config.yaml
tokenizer: "word"
encoder_fused_qkv: false
encoder_layers: 8
decoder_activation: "quick_gelu"
decoder_qk_norm: false
decoder_inner_norm: false
precondition_frequency: 25
one_sided: false
adamw_lr_other_params: 0.0013
epochs: 3.7
lr_schedule: "cosine"
warmup_steps: 420
Rows from block 4 of the image encoder, named by matrix and row number. Each number is 128 + 32 x the weight over its row's rms, rounded and kept within 0 to 255. All counts start at 0. Numbers have three digits each. After the name is the row's rms in percent of the matrix's.
# proj: attention output (encoder.blocks.4.attn.proj.weight, 160x160), inputs 0-159
proj.15 093:134145114146143149149145185112151191125102096117125123137160134185123140134074159112120097131164100086120045156166131166156122080119153076116111140158155117176117124144161150194106129113128105073220135139082113134096178106117124135158118140108097161114145157158085061129133111181130089109150106116142101206160111105130164136060088108131149051106128121143143129142123165095085154144097123118126184183082121159153127131102139174136176105095154088064128130056070212155142142120153096
proj.16 120:187106105107086092140113132103120138108076074127113177113115106131124098180156125107147128116131082088119102105145124129096155150194147109091202112147118135156103137174149096104101133095153150121094110125129119148048078149136122161135243088167193110157123121188137181109131148116140166064074104095131136112121154208136143153152127152127181137147142118090108175129099141127184083117110158146175095161157168150126082084180113154170124089076206123111112155106170137095118128156134090
proj.17 114:134113102149135141083107104129108136140134138147156128111053109153096128146120157074136155140071105199108102057070161112121152072153145161141174136144109114145125082198106079153062082148105155075093170161168210117148065148094124072095072165149197098163105152104150166142102154155192077219144136154131161135094099136108175134153099165094124099109124079145060126101163134121089108140138116151123067150136102130158135124151150153142143147147109150104110130166126136116127161162145128
proj.18 106:109129162065122120161110181092184144163150072176130080187186164089102142126133127192088084164177141158091150124181132133144151207101165105132076118122164168167098221128157178115121129111104135164111106108106187156120112149074110144136142092123155139152142104104117070130134130124166155149123086082149034117113129153092121132123177124141049149137136139136124156144096125109187179128120157136138101134077120163090086122149095111195130124133108109138106094150134159136111078089146088
proj.19 101:118135158186202136133132152111114125156118155138159222068092172144076172115091131140134114142089187098135070061153088131117115088161105184120137141166124186176088114116157158135146092088144141136110169145149137135165108108161154128119166096134133113112149147160147143170151125105116159088162089154181144123191125109129149141073040118132133166119128157090158090149158152037131086095104119145146129081121098123158148181154148111060146173159123147096156138139146123151064119059135110
proj.20 106:105109120125137120125131104123138092138150110076095107136124114156154152142091160133122115103111183184115145156134181087139101125112183128145089137161111054087115113129088149178059093130064098105094112055150044120081123138157091082069107193158182175109141149137119142170066149097163143146097146112160102136118161061107117135158153125079094098100115130106119163167104135139142125126135152097177138150110099111127146164090085099066176150132081079076133164150092091050177119140156148
proj.21 108:162147170136177100143134129118094127106111093147126119115171123090137108171117113133144101197143153164145154173087165086125128121077085193122096109110139093114132084159093108079141111079136123075091116136083174108086146119152094143155088085133127187095146126091168138144109148100085161180109083146119077166132158074116088125113132100126071152143169154126148099148126159148159142155093129165132070099088071141164183114109133137105150115138040148184107133176133127072182114082224174
proj.22 101:126127124117134168118134168123126136095130128116117123112124126090154149115157117118166115100112121110093121144081112146147124073115128085104114151084097150093099178090172125127102093113077071107123194157193168115155146141085163076101073136098136067139102135127170164121146138118199125139126129140156109113098127139152114045109129113113157123097189127123195124125103062115082214107152137121124147072101044112147099146151129074197123117125076195125075108141134130116124093066201198
proj.23 119:094154098104095134108202130205085099134147124025083062196165107142112129105097127157139156120157121172146116132225131101057113104087117134097110101121135105109123116145127088197179163132135101161157142080140123125132145142187157139144143127130116114112161127104104126139159138150116102128168105065131093193150135164107078108132189092132142125142116137116151135104091135135086131118150083067154097134070115133095153096156155131144098074134153092085120180060156082105117094122090172
proj.24 120:127119139131176119105122100054130139170161153162121140125122165084169130127152077136096088123092064038119111103078112186142101128171173117155153169107099162131158175119180126100052042149108102126121121111133123099155091101142188101063165128087067101130191210097112100121111085124137114151160119134182119152112170108093132121145086147130113076105113174172107087146152109116105110107124141148141161086156123147125158160117169150092121130185142094171137104108058178129113115162145126
proj.25 109:116134129120071076119104107108164134147116149090099101104096120132198154137165107099100147101127102163149064170149078160082155119136087126105139142131127116100150102107116169117172131108182095088166112136139145138118124165150189086109125084078087075116175134173132084122161183129135143121143160139063132201084118141145164128171186132102125145133097139118116176111133122195140121154163138096106138134065138204155164106176180130190148141123105093110048186100094102182181148182113113
proj.26 092:121176088072156132085139132144146133110165123118119083111128155124130115052140115148118127107163133151102140144143107122113093127177093108094129142138138151155171122043147193102150121118080085114110126153122118122155122146115116128093151142065120082115120091098145149126088133101078179096151143103161135141145117113162120078114127113129104086126127189101150170082082091156136121131107142134123119076117152109072108085080160217255089098123151092090067189110164155190122132178108197
proj.27 095:104128121108146143129119088113119119110193142149150086144106074156085067152113109134122146124149115078176145137087052112106161103140136090091181147131142128134157080113175132218178211229117131088120142141061091188168094116179109086105125137152131144121091093165177097139113115114100138091137116138167121133173143141152147112122082161144156144134176078106147143107122142104118162142110099134162071131058104132198092089157140135085139110107124135067110131082173112065106129137107142
proj.28 115:067181130126102145149111135102111165109108121154156171120143146130140142063118161137096133097093185143147094134147060112104098148143139111084153082140135105143186057126119114176129139130115043134115133138152174132133150104116113103078098112085057161102139172079111095166147113145132084184126113138143111149091132129135120196120170125129124142122118153085124187115119155098116170094137086122137099090088154096203108038129136146109132143133115145148148124102051066118130113216060192
proj.29 080:135118116096090122105085125123054124173131114134112093177143136137126124102121087163101191136084173130125134114184135138125096121194184149157120142151135066134113127095146188150095122124170110105054136092139115111130088157148066157178136162151148148136134155144116141146157136151184113046119121104108139106098177176123195196208211106106145128122119108167123159073131143105136119142106178114159131149094095114170158105124165100113143101070158086096082120107202132115151105112063112
proj.30 100:107128131158149113140136190116173108115103131102159141130159135161126146149104129096157072131150139063094116163162181137155113124099142105152102143116089161107084196156182169105113189109120178148164168116144036119119135170122073080145175188159115105109083115149096107077194098128148118118117099129124111097147111123100180123132187182100078133146093110065169196136087123155125135155134159156114076106139166150162106129192161129105156092110150137153127127121155175177081212118124165
proj.31 103:059169109146102194121149170106098149074131140139158134151152206188109181118127137148114159138150110103173126129133138174108198146121143152139179149132164210074162100108147123118151095149188126186168076146100165133112073096149170124113123115093096099151159123220068139075148100125134150093130119131118188111131095127137107124173128198113120115128151094126138179177138154168096120155150109124170142119145115163078128121112088118139141131077147153069175132129127139078169121092201127
proj.32 075:147133064139160082145168122139145169121130172105117128128163131092166129109097121132148143146163067133154107171162113178108117163186135100119205151124145110110114083142153115074098162128103144169105107143103111129120095127121057108059154075189142109151147134173122128100105114183090134095135138180114106152021102093148141134105115148127163156103101120201084145133099184120150127157131100120135187141085099102122133172096141054149150106115127068135154172186150096126173058165090093
proj.33 083:167121160136112104143100059143106132099102192108116112095137152115169160165145131141143087097086125089082159094185173132135106162086154138187150134132097118139147170127143196138100216120056189090143155193136098205128158203121131087074201206112171085174150143063135102083114095135114120129092115142159108131125140137155092097087181116095105111132125108109106142165156132081099151163106144125103136091135145132113115121147080139113133162120120132121144159130155075186156123131107161
proj.34 101:114109152154115111136099178193105123084129112109119162116131137159111100103147169144132165066131114090131140170148075061124125203149162142098202169134126159087135083149098124189111123158143146104130095138142157187154165125102182126199153086111197147164102125143167157192142167107157150087151098061132139141168110166175118096120124099093142160105103129147107066094061111086155099112159150121093130181091144126135087131139138137105115121153089147155132091044109143196092103130174122
proj.35 121:175116175097119083139144161187075151186156165125104149122140141119155119156114139106148172132129110122164120084106175170141143104069106130065101167148140198133059139075167113126130114155104107107148174156147130121109104191076032139116142139106192173117147064084142105132131175152122161120155131150105154091140078185125125142136131129190126175158174164105108132125155074116134125119148112074164121179143160087112107136109120111136168103172122122158136089168138110086169087047079115
proj.36 095:100121156158061151131090101121150145094141116058114130160155130122118140150129086130082098094153110142109144093132167147115140182129169171134153077109137085109111083132088050203116149095132155164147156117173046092093102156148137117129184119097028151162179128131110151133123096079145162078126129047116120106105145131127122129156146194065154108159155102087103109158092109188134121110185120140148146127073088113189112129098105105089123122130170082149175091104107137083147088132115143
proj.37 110:101159113141113131129128143126121092121046140140177188117129140144168065071150087170160110141130115087141142137110167047099109132072137093145107090100131111118080138180078057150129139163136110062127081153094110169188168155132125118154073131112156171124151084134114092111120204122118128153113160105129150070172145152152176140128097114096139182123153116089135122112109105106120154154134132090196171151162146110145126108162098148196157132162203134129086123152112088136055156196148143
proj.38 068:139101121139147213108101109087158119182109204087150095120072141147123200169116150137140132197072149149136081118154081103086136121144095114105151172095117123108136118109176102150173235164134171106177108141103111150082100107138157090189059116132063101123152158146167126090196124135168099119107116152118126122105103095125148136157133106149174081109199162138156125156171132116064146117090144164144125123158109114146086129108148134162103139181138090111133083156111118126143160174099088
proj.39 111:103136113121072163110114080102080102151161163111092125138157181118168115098084114177126143128144107148140139188120111068158186167121170107135116146189132158068100097127158163173144153220186142161161088092141149141085137193093131117074118101119125177150099134178079102175131191144130109076137119163195100085071111123072103108142166154136102124166094111128051151170112117144111133121153128148123084133104149140119158093178135125186126106154111160105109188116160138141132070108143117
proj.40 097:178163113119140154112134128186089136105195122141123123115066115136107127099121145089202130103091108087165090125190136122149153135164157063102137166133127168108191205164139118148114121085187086159119111174120155136126136070133063183115166097170140144132098101141137132154126106113095109130154173162158111088159152123168123178091133144163030111152120138107139106105145103127138138090145136122171109126100074173168121073176133121103163119139055144036090145088075123114107101136119139
proj.41 087:088157149123110142131106144127065143080105109174081115190131107080102151107149100139178120131097213121133077101057142110151106104123085173134136136102143111121156114187122101084098105118116136108124120137055233122131114132094173095061099152159173141118138127100147120110070126146186101184128128160129140154158181144093138114089139131115147146156106114113135176123156116129164161061150175150134116115151127103195144075131137098152119127110151184124127160120140052125206156094130197
proj.42 069:174156147162148148141132135116126069081067128062072139151164126136116115074100099194110145118158089121141118044119127141108135135081116157088153150043123145084142136168158110094188089094122107129103039150140126114133130149069176154125114132151136128119173134129082120151112116129125118094137177171162121151151099179110186118118141132164142112151152133172090144142084165094143060131089159075148108096187066102139152108157143114083102159136088089154123081084099122199158128092124092
proj.43 085:129164112098128115105090105134114157084163122112125100103178150146110147132091157150107121095110088139091134091121116114087101116175128163184165156157086168176144144116086101192167070137100134151089135089146143093120082114133086190132122149118180101145080107148114157163127110122102187074117154095131150088093104053188113099161117144095183146114174088147202038106129117101116063127118081147102144117115129065137119189102129149118064143132121125165155102121090050109155173150092111
proj.44 116:190128180119139136135141164178076172114144120109142152108097160146188147103107165096157170090155167149151115137129155072141205134084109185109117186111119168081109141114157119169181121095181119123103169129179131158137104113124119106103089120078093050095076076124125127167152112116151066120173143131115106172084147109100150162162168095096150125144124098116099107151144083097121231142148150100155182143192143151137150087100195137175130118153173113138121131132100086136162124128108178
proj.45 080:137126097107196115123059131135128097120115149103102127113136159157127136097093167107169130166150132105132148109103150101125104109107151059102167121072154149111171144132142096079123070125110035094158133131127155134129016150113171129091140141102150127107163124100149166074110097131080100202132103109127069124133124091082059116152062123130119136099115177204124161084146125128161133107125129119177097135122134061136178138141112099203106064170113110118109138074113101081156162092152148
proj.46 108:081115119125136169147089116132099134151151155094162153143148139094147082095104112165108145193151123109103093165152150137138088151116144099160112136105119148136129166118099167141133102123094087144145145132131154121183089108127107088086112169112138124094188113109074042084138068200160086163089186096079099151063116101097099096177068049066172042106161106152103111105143104126124170156166113100151127133120134127136102118151138121158083136091159104100150155113084110136108066188105065
proj.47 121:106136156176107127138091192121111113077183094123148176133108150067127121090158180133137171138080113175148159088134144187088132100090120172122116160070119082129127114104105112139141124081115129123090164108134134089140151116200144130142102134098083086090153109068129092104181125153150159132135124100155102108096105137069151094194067164104124090074123088153107128100116148145117144155137110112144084125066072088133087188083086067103117170206104153165136108082103075150121084156133142
proj.48 115:144173113150132161114075121139112119115165069125137079165109121116133133154055135070169113059112133103180094116152138134138118149134167180180140144126090201171121145095182090126162102088103169152130143128129101130110121110128120151161157087108176103109202078117089090109187174121140125129112151143134148137143130096184113133153109165091145132116161119164132099181116059115070173129113149121140203103151225143106144143142163121086141095125139081099139142219165135154127156156129061
proj.49 087:186191109057153171148147081159142065144120097128160099140134132126137135120043142167114133142147182068076169195131130137141127164133083106086134130164181123091116198142112098116138163193114135104161139126127127097115138113142088123130143157108098130075159092168124137155101099132083129130115110133149062143096115073126179155160192114127096153104131121120112148180112148148154093101065137090170080117055196115174091131141141129134059162149127096150182159161161103140121140142120073
proj.50 115:127131070115098133069177062083077137154143171113082144108147144128158133138135107127092208188119092139087105159124129112118204042122090100132071110182154094119096114141056103116145111084151157143110163096143142095144067122153141147134168139161110144118117177116123157108118094085097115155114144109084202113082110126145135076195106127144171160121123151134124078135140090128170127127122112077147138123136101108052099189140076068178097177155122158121128117166098087131094137153123127
proj.51 132:140130115062141157096138119171085181118157149080074086113147121142137143125100111095122136087127105100107143156154054144084095147168137140109161136142134106187148102110135178158176200162146150109106120114166109131111125076159129096111134122116147043112101145145139106100163173172181101164099155090137141145121117082156114135085104079061162098109105172181131115106184076068077189141164132084131115116094126101142117102146115100053083144162135149172179155157118070089113097081115093
proj.52 101:061151088126151145164083120143114078144101148135134102124102104128123140104146108138168065113132100081139115127125157157151147120134147112091097113091052161130091201121123143164081078082149181100138141143118161111116166105083095127121103127149072162139121143139133106220165151173104125120144136093116023121135146163109159083134055051122143113123142145089158112083118151075156133143144089110172161148184102133142144195094115077160116133113156180118079155144073127085113121181166097
proj.53 098:135120099168076161086124089140085117145152116144139117077089105094057130180140113067140153118131133145165161160102120152101117115080129169144160155080099158143097092119149119149162114096108097122154108198088150137136091117143120151100167154121088099147082198179133120154123187167086062118134178153121160168147136194122150133107134160134113115140181150068122100078172136147095162130152214096155092137156123178139132095178092148078198088070123146120104074093098138133120173135131171
proj.54 118:191160155169101110097107123131172175148127190096123121114144091133109213094131141118133026127146170152138125169125136082117151140031137109147049165124166105025122147083171213106150096150176103132137090169125150172137172132114090147170145107136096164134113088174136147135111115128117126101161146159176104170129144121103132150084139205135116110116159125116104130134126161115145175096145148122115105127136152101113155145079120153086140116123137108108126173133178164158169099057126148
proj.55 097:114125080125089162137128125097134111173202131101149074167103129143110122062114142101076091132143125133107153181082076102142151126139146162133137147158160158172097078109179072174145169140138106137161103106072152085145165113108110099122099148106042136124115138128174146153120083144120143126177100120154163100116126123148013120044114056104088114084134150124169186108124155172128119133144149138089124165165141092077076137134161092127101128167187127133156134099151068093098156106116098
proj.56 127:154100156081135132088126141130166165148082106137123156120105131199100132136121088136099150132189131055115073134153111139094168105121095133106052143153110170152082151057120138121167124101139130131061176075117141113155106124116119145103130108127146141098112116118108127117100119100108155129113095131181125142104198123087119114172086179144114135119132077065116123127157100114127089155077101069191094114141178143044084167106102083114097108189194111113175145115153144182061114168073100
proj.57 098:104114068167122122109165097140198101160104113098143111147136084085159113102080162125067187159145141131067086161125134093086151171169079149084159118116105170196122172133103171136144141160147115088150148174112137083107102158150121140119089180122115105115189167074077129163180171146124135147118110174117119139122121145135111132104169103169106179147092109055074163176124168115120091109118108105156136129097095103133077130112163202113146143082189133101089111063088163152134165151093132
proj.58 120:202107163123135097123110136116181105157067156160111182135106116167102139147166107132154145165146167058098062135127139056131170083141126116142094128125144176210061161176121136131148108185144168088121109134108116119084113123140170168179110105133183122118093042106143082102129153111146166114119079101143110057174116111182143125148157117145127155124113132117161134164126092114134115136117085089140126123175127145130151089086080107193071152156196089126139145087121138176092155127086098
proj.59 128:153162119077109135138129043123076146147160141133093117148090168137142172179158125085157104082159115155124118155132107078175115179135112084179148143101104106089157125163130125113118182092084167111091124171091084171104127158124084183131176152151156139118079088131159158098130112078088161044073143136112138091130132130162149108139113145079131140136124100120129162163100128160118145128152134143137143103149210141179171082174132121208098130086139114115164159171143072187183157183091146
proj.60 109:153123130116139153108057116172123116104144150086105158166094061141124150104115117131131152075164131091165153083152152162128085111146116093100094162132157121155157214066121123102106126105073123110168100090125116125134142120134092138071151133185198177097115097166101092131126185086064085096138074106127094120085107102157140151138066078146122131135112134156168142172152142071126150100099082072187107178103101150160108154162170104184099113096165095101133134104082089137141100112127054
proj.61 091:149080127144173142137123116145141171106133144120161138181124115122143075099185110070151162142155140114162164073023116165104111127213050134062148081148115100160121161070162145120106145144171104144143102159141138116113112118139164177109133139117072077126149126117129201169118100163130151078192180084141231081155163096142118128134100145161108137096120109176119170091156074155133126200107097155128146109169134133128166094153129138113130134117146103124140119099192140136139143137102110
proj.62 062:122125170120160146129121135173130136162153139181199100107117125067141170123129103121176165077136112135144141091107118101143158095101136118161139112138120156128140148157172181166105175067143150123145115070095139084105172086157152113142106118109121101124098144092125136086174103123170134148107087151155133099167161064168143131155056208092155128140064083090108147061145163095105165154136145115126057167108168158242128115111170112104142116150178085184114097190113125125119171127119115
proj.63 093:131115113161109086145145168091094131091122104116094135126137142114100103145106102151166145138169060096076095141138119099183157161182095126147141106124060092129075132179149090119087062102130157135093095144108117159108091159061069093118155167151145117103146063136198131107126156118187200071101161123138136138082137199153163137179169133115164174160130144118124153160107095111085151156196150156179123141194137139120084128163071137144194103132166143108170118111133138134095117141090096
proj.64 076:161127130090189105072086093064128144097112165103138109116150125158143121159152156114157073179147134101051082151173134121136135137144098122122115151170111143119145132107175116145100107137099107102114154104115148116130133208109163135154150134113107122118175136109099066126130097073110131094123094148095176128091160192134120154155110139163197143141142109173092118099198149119153076147137063214135128097182094110070178124144140114082126186098149149196165106155110071150124146150075198
proj.65 093:127148130176131119132153107081096125140139120169150127116131161088115129131127144155156111096135175167153098153125135097106125090122127114167110092117135153081035142170075141160156117166029146108124183183163170141079144149134126061132084043117114106062113122153115109133176156099111080130172161148018121126106108084117127168120121071115149101141149128132138120154104080142131158140154120141185152141081111101073126165105047084170139140115139136210122105169133142098104135106140098
proj.66 118:121161128138123115115128131133107134139127110160134187138088090151084093130154124117113108147096142117162145117090160101128087164107143141062138121115129127103112100145112104133103132155117089113112079104058148118164186066101115068129095151092098156156087131133097157198098126149088114122100136145154064084075045096133141106064124102094074062089120097035145193127054106154108144107177109111128159151135101118079157120122112100179147170142075142151126113184190104120134083086155176
proj.67 102:109098135091091123109164157120157102124171087145092139106118131075150115069111130142141000117101093167127179152150078148056058161136106110144132118154148052091187050085142119133131125160165113106109096110089046146125141139142081135122130165164176111174075124191091131114151146145158101058081167158134105106125091126172115091145129101114131129187150111113148163123157119107114111110149169151103142152135155119106115148082123103107188133154077123125148125146158147101151133136148124
proj.68 097:062171093132139138089100101134135115183149152159114052138141131130094096138122100105036163124115108108131110118106131140121149086116136106152099117128127116128113147099057124135100130110094189123141110137200162175128143124120162121077108111131106180079111152107143144135168204141149110074125134126094156120117119084197065141065143080182126190164090123168122126085134147111139158093179178209107101107130080068201139102183146129129057121122108140143100157141127122068122114109145144
proj.69 111:106141104107156163122105058159097136133115121094154121099133128113165134167097132102115154125130151130138149136134126115092098133140104134149142149111147110170080078144110093094169144109137163140115153127164155053097142121131167182198109144144111171156178158095095183153237072148083164066102126096120148125155151129192102174142131161134134138095142134096163158157144128087131121041109175081154159196147180103170129136147141129144104135136209119070140190137140089166133159184112069
proj.70 112:164113147126135189127071165145154095159098137113162159132094197166148122110117133202162155102132128055156129124145147081117189096124103086073101124116118191180105206093149131151112142157136161119138073169079065185143108131128150120174159141122122120094120133111136095075157117080117113130132143124124146168141170141106159135104133147085134148096124178155143136139118117105097129162103161100180166144096192069129060145081142132166182026111130135099105090135131123127155053107114111
proj.71 119:120100111127170096149129171173157134148158120123156113133148107166123132123104104146177168153137086119088156145164142172126123125118182127198043063150124190193072223068094158124160088082121101133133140061149120140152157112145099098107137135144134128100118198148128135119115125131126108153086100080074092087160110098244142081134086102083147117100123127117176098156138092114072166147121127115127121139153128106138127185108113077093206130132144135129168119120136153124140141106125076
proj.72 111:103105121113156111129121133147142158170139132124148137081179144144128118160109141143124151168107157076117146075093105147106074091095147133083067113122123178177119153109116123093122112145132136097137090108120093159149117100234154119173141114156161108141146122110151148103084151143139164152096105086118177085197107096201162106134113143085163137081161141170168087141176111065069144117127168093133140135156140167119151132159151049077192111176129134134161099137109206144059150095134047
proj.73 113:112137063129086149115154145138099075109128086113117174114146109143146128130119141176112139143087134175098124085177105135113080161231164122066181084173101151150164097209121107139116157161144129128193082146104104125099175091143139163168129159139100169073108144144166107113123150131072182108131142095151125161141066100112061111084108124137162116157137125133128149117086174114083130095139107098131060147149145077135101138176123108179087142189109178114140140079146045136151148127115150
proj.74 089:135108130134154135093054118192179096185131115090164112141120144136080153081107160140090109056119143139138139200114165050154131133093093137100143115125133096085144146170088079065124168105153128059175119115139176155131104117169170093084122148155134104114127169125107097142147153141138095113132149111093151091118137107150171187123112145096088159147149114068165143090136099113143118109156148158075100170109107097175125102191154192155185107063163160092089126123127175092171152149108181
proj.75 083:143110081142147170101107101143115134104157143145155115111126065148119065107141054140124111098128112106125077127088144073115156090148175089099130134115094115139106141109081114167126133162110110139125164153126126116102087155078157014090154166105209073144110134130122146130137146131204163092135156129164140112147142114154065041031114152124160109144119132100127116104166111115128119114191086085157078116190183101091145138121159105133094136120138133108158162149090131067147152138105061
proj.76 117:115129130092096160121159105165116187128142179124124155145124137203083157165124108107111154132153135142155145181175060164048179185072132172172070164189183132091104090070079205140225160157194089134153134162145143124089155153123155112124134169087118096119114136128131147136181117106139138090149116148119149093099088122208123172178142161155181167117114125141121133181114105145166125102138152144140138115105185118112106154112132137071136116097131124143128083132142127111119160108103111
proj.77 088:116108178174157117124106130144164079089151193096130136123100155092146159110120157170160166164156137149151168106193135151135128145171163181125064109092108176151113200132137153136121114166121113109164166163086089158094109160052106135105091198126088093160168099132094099130135150111214141142126146146135090190104115110119119148095155178115136142147101121041171168104191118152098125178123118121125122126103123113136163150133168136130096165080142093100052121157172110125137097080181170
proj.78 097:161140114134180120137120131158066146090117156096159139110137149133136127156145094145115171121165095105116098077177169122125107071110127130152065120126110135160071198095087133168138062149063153148078197123054143157091067127109129083129171121136125134149131178120084167163106051105163070094141120138147128074108120142135180160127095128121167153098102117115111119136095180107176150178127155180147161098174198077144139144094153159148113129118140101126100179176160144094130167179096111
proj.79 113:143098122119138137108076103153112154119117210128106079139150144137081122145135105105143120121137110172150144155073146148176106095078127145185203132115089119061135119173136135115106085114136139176038136079137140075130089029126121142119141130146141093083161187092142142136130128118133141169107192178110141118133086126159156138128132141115083173119116151148088143139121164123185050118110130160147164087184174160156152104148168169121142105128119092130133098184188153139146215069126111
proj.80 090:068141181090158151114157129079106109097104123152119154128110108134074140187144140092130089118115118128143098146100151104169127111144124135108115155120077124177157142180098171078048104175117131113142111167166097186124184073135080126138102194088132168174132127118115059128156142127130108149147180116128079140092110104106134128136102094126119137100132161152142114073121164153132131168097138080062121141185086135073141180093069089169076144182104082169134098123108092156130038185142129
proj.81 096:121119145119169081137150124147119111152133128076113093122133124157086129147149088091135148070148057117083130152111085104057110157137138164150197154146154160177152114138113099189142148197099136139169111156165107112098079144110124137139144181127089064133148171143108150126195081178168121089075134096149146088182124140079172132130056144153114112173149190125081131136120150099118170142090167119087181087168154145187099174142147111060130136126079161144129083140113144168165097112176140
proj.82 107:140162188130156108123106131127110109116117090126121122174167140164095116163093163113119121124169144114151135148163080141186147171163134164143125141096152145100150119082157155115233153073126094099119153169120180152150211126141130114146076165070062124138167157078143089188189128141078134171149118125131110143147142191076144143194106167157118114059117154128108162160131111147141142062155131150083190120182140110131128124109124138091105118062185113135121141102168140114121197131150174
proj.83 071:113122117122140123153140159166118155110069158169142164045136160159147114135117108143157087120117128069156123143145083130136083154132145069131104167134100133141170165105158126146090133113138186164150118132116114148074078117124102156147174157153130074119089227174104088110128149110104098074112145187105113184107057200109127100131089099131137175079206133156153124141074070164091089184135120146121192134132136150176115143152136160161098086074143139140106148179122096140151072098128115
proj.84 096:176169113113132172080172114164109206110150164148146105181166135126121059101092101138136144097174154152165102135073166153137098137113129112115095074082141098171176188148118125151091136207140089139112157087206192104090096044101110148112096113138107073062063136169089147111085158141175083133112148171119161075144104140206090084141114119072138161114142125107131075146139120144114121109130119140111181082125132128132123145119110121118102120143155134077111099148114108130087142117105132
proj.85 109:126139149141099064073141105150123112162158150106078121170144102090135151210090120117106109122143143117164151127108098128120102180118133089106143176132108150153175177146176128172096104189117116130177074114151132213064196109129083193118128115151103084051123116133112058122147141120095090147142154069122076167111142139085129146167137131112087136105125128160090092134108073151098133181137091089126105142047104151148121106136127168099118192169087136137108149138120112170063092145105146
proj.86 119:176081133114065097101175134116127203092090125101105146111121144128111128175136084155133156209153164122087160120173206122140084128084115097140093138124191116096074153169099146137129090163076055142149101164093163156111094103111100188097158132190193183139069099150158115108098139178119153126161130119152121113162093142147166108131147103117066150077114159172115178142115130116166104128116117097161122134166154110130163178098122132186162081135117138163093110095107106176156085114149139
proj.87 097:135117161102134133130164122144101164174143151104083114100086125135100137130097113091148112103115092103143148091125118146089132130059097145158164203119099092099101139123075123077107102119111121175096164123091144149118114138113160117096113133120080136139156149148213157116075122086070134120132125143193127129117111089145213135156131182141086115090123143165106064105127177111236091138105134161112139146122083170151116123136148114110208058095101112118105102120098205043120174121161106
proj.88 097:139176125158103110123063138118084070097117140088161139090179156102116139105140150152174123126146115168125131134088071146135093102096166160131150182135094087097148184094132175152187112198117085111070140093119160108137132136133108110087143088091163056067149138144107097134191180173116103076130160137142165114094138173064112066100119124093140092107163068183160169121104183140074176131144118123068157143130168129122092088091146076122152115141137149150116127103143171084152092126108138
proj.89 106:103096175134125105128118148128122139118124051177105106126118078108161111132165115138121083106134134131143101071076107114099143074122127122096165151131144069134095052148124057190082103124151095123118122073137170109069129141117163124041123165166190071116117114122133138116132135073157157108123080097136170071137119084209106175121061162127115145154076137075141154138073114125138136087173083107172147164105102127196161131113157182151120135126165101127133107147130164169099160155157153
proj.90 122:104114106144174103149078138119152134142098156157150120096147143166110139116198133107112136181137111081162130111075102071177147090116158111131112152089104170115080110181152145149106127108147101114141160181153119180110139118219141140119174118180165093125138095148160162106144126147169171141119154187179198116133178182099155168102112126152161129155106127161110160089150129135167144127126118131137133091182206152152111073160155129139151085092193080085132173151196168148145217138133112
proj.91 101:146190117083135132122128131102133067117112074115173107122151116122101107110111124123129163162106133099116150131046109130136105114183133149162131114108124168162186163176117112121122096106088144054176089186107137115183181188057078125156018150106110126158134147096110046167142114160155099180158129111085168136156129078178120117144172134133123144117087160135140127159104085148118127178101151155120115160136149117140087213140102130119153134193138111190085143100109137157110158125166121
proj.92 093:105122135103112118125139068121050112167149139108101131122112162124171164174111116105156103127189090167119130098121113104113130087079106115130113170165083181162100129140118140080150062127086173075130155159121166135118126139123114129121099153126205136161084142108172107099158165049139152175134139133142164098136076177135135116121122118170144071096114105159111132082201132081117091128061107139118156133089126140053185111132147106123169132162130118140093121050110175106164092023149131
proj.93 118:096141063161076209105185114093100158167112077107129199130093146131156090111106167116146195094091189166190132124140137105141177157127117119166119158098125168094148181148184141105131085095142102129116150109129108110146174129107086131126088126099094142144149148153150129143122110149103082120119127097105127175113148106061149157151107171120155110176144153110101090185122082140131167145096157100151097172184154095115117135147152139196170112164168101140104149085138078217158137185078147
proj.94 102:073141119154162076121170114091145084137064029181161178163095077081105125181179125197105107112096122124147168091157166150100118107132155133105156076171192138118085115181122150108166153112131174123134144145102131113174163142059075117169089144103142134138071098121154106158131139112125158129069169132142150156113101145168118084035123135110158148120080140110170152110162178112075095121151173138158133104089095119161083135152134115169150160110102171149111120125116119173134154157144116
proj.95 105:134116101112149129174102106104147122138131094125118083139141154112114168145112118152143095159145127119145145108158097154132121149146134146127141117114099110199093028131144066141075143101159139088112046072002120113099129139066086062124151108154160137184118152093071078158152150119112063131131097129122147133171092124123148093116166100070172195155140149146123107140135172125091099154092055147134119103105086153150093108163154165088117178129135163085129129097100138172069128141144147
proj.96 094:151129128132098161147110145115092133117117184112128101143085132127139115139107104169150165135186124169111082169161132133129146192168181092166100111110114138147132145115192130143070118126117109119138167136155186073038082131155102114095063090149082133106140122062152114121132145163158165115117106192105121123121088134152143072146123102132112154121109158155087118185112150195124129230121215174105115129203061117192141089166152111144115117106156177163102122152151135097145112112155098
proj.97 112:135141176136132131142108139130118138111077101134091131130101128105121129108141127137139111147105148142168159159210175124128230151093080098175113104136191078073115125086069104155168162102116129109113137129077198170103178092168143157092146130145119118089150113147170134123114129113148150113158187167154148176154113154109131121101156204137091148141093119097096110117144165128137117090055097168099137114100144134071140130070120174069112181129105135099123104168176234134125196102128139
proj.98 099:134122129146194157168191158132104053157113102125124071157110148094132127138115141156152126099127121135109148109149148150132158067078178108094056111109128143123105145119135175118150105107126102147155129120120117115065094134122109106143218136150160172141102151151181163062106143147111168134137096179127092124105126110124091156150187163174153122154071092082088143152137122175206142180178121168145169199124179118064129181117153125148218164149078141132120132124107120128142083113135075
proj.99 073:155167131163125139182111139109081074174140070087154117150141152175100152058116132085151117093152163128192121100151086096188138142165136077086101082163143163116094094127161150114161140121123078151093053151078126139156115127133133146099178138093086166145189084185104155137144172155188126130128145105149187137127142063182119099127176060148145124137113159075130129144122142174136101141101186131168098061192166144124156143102118138115130129084136122122080079098139103074117113149121123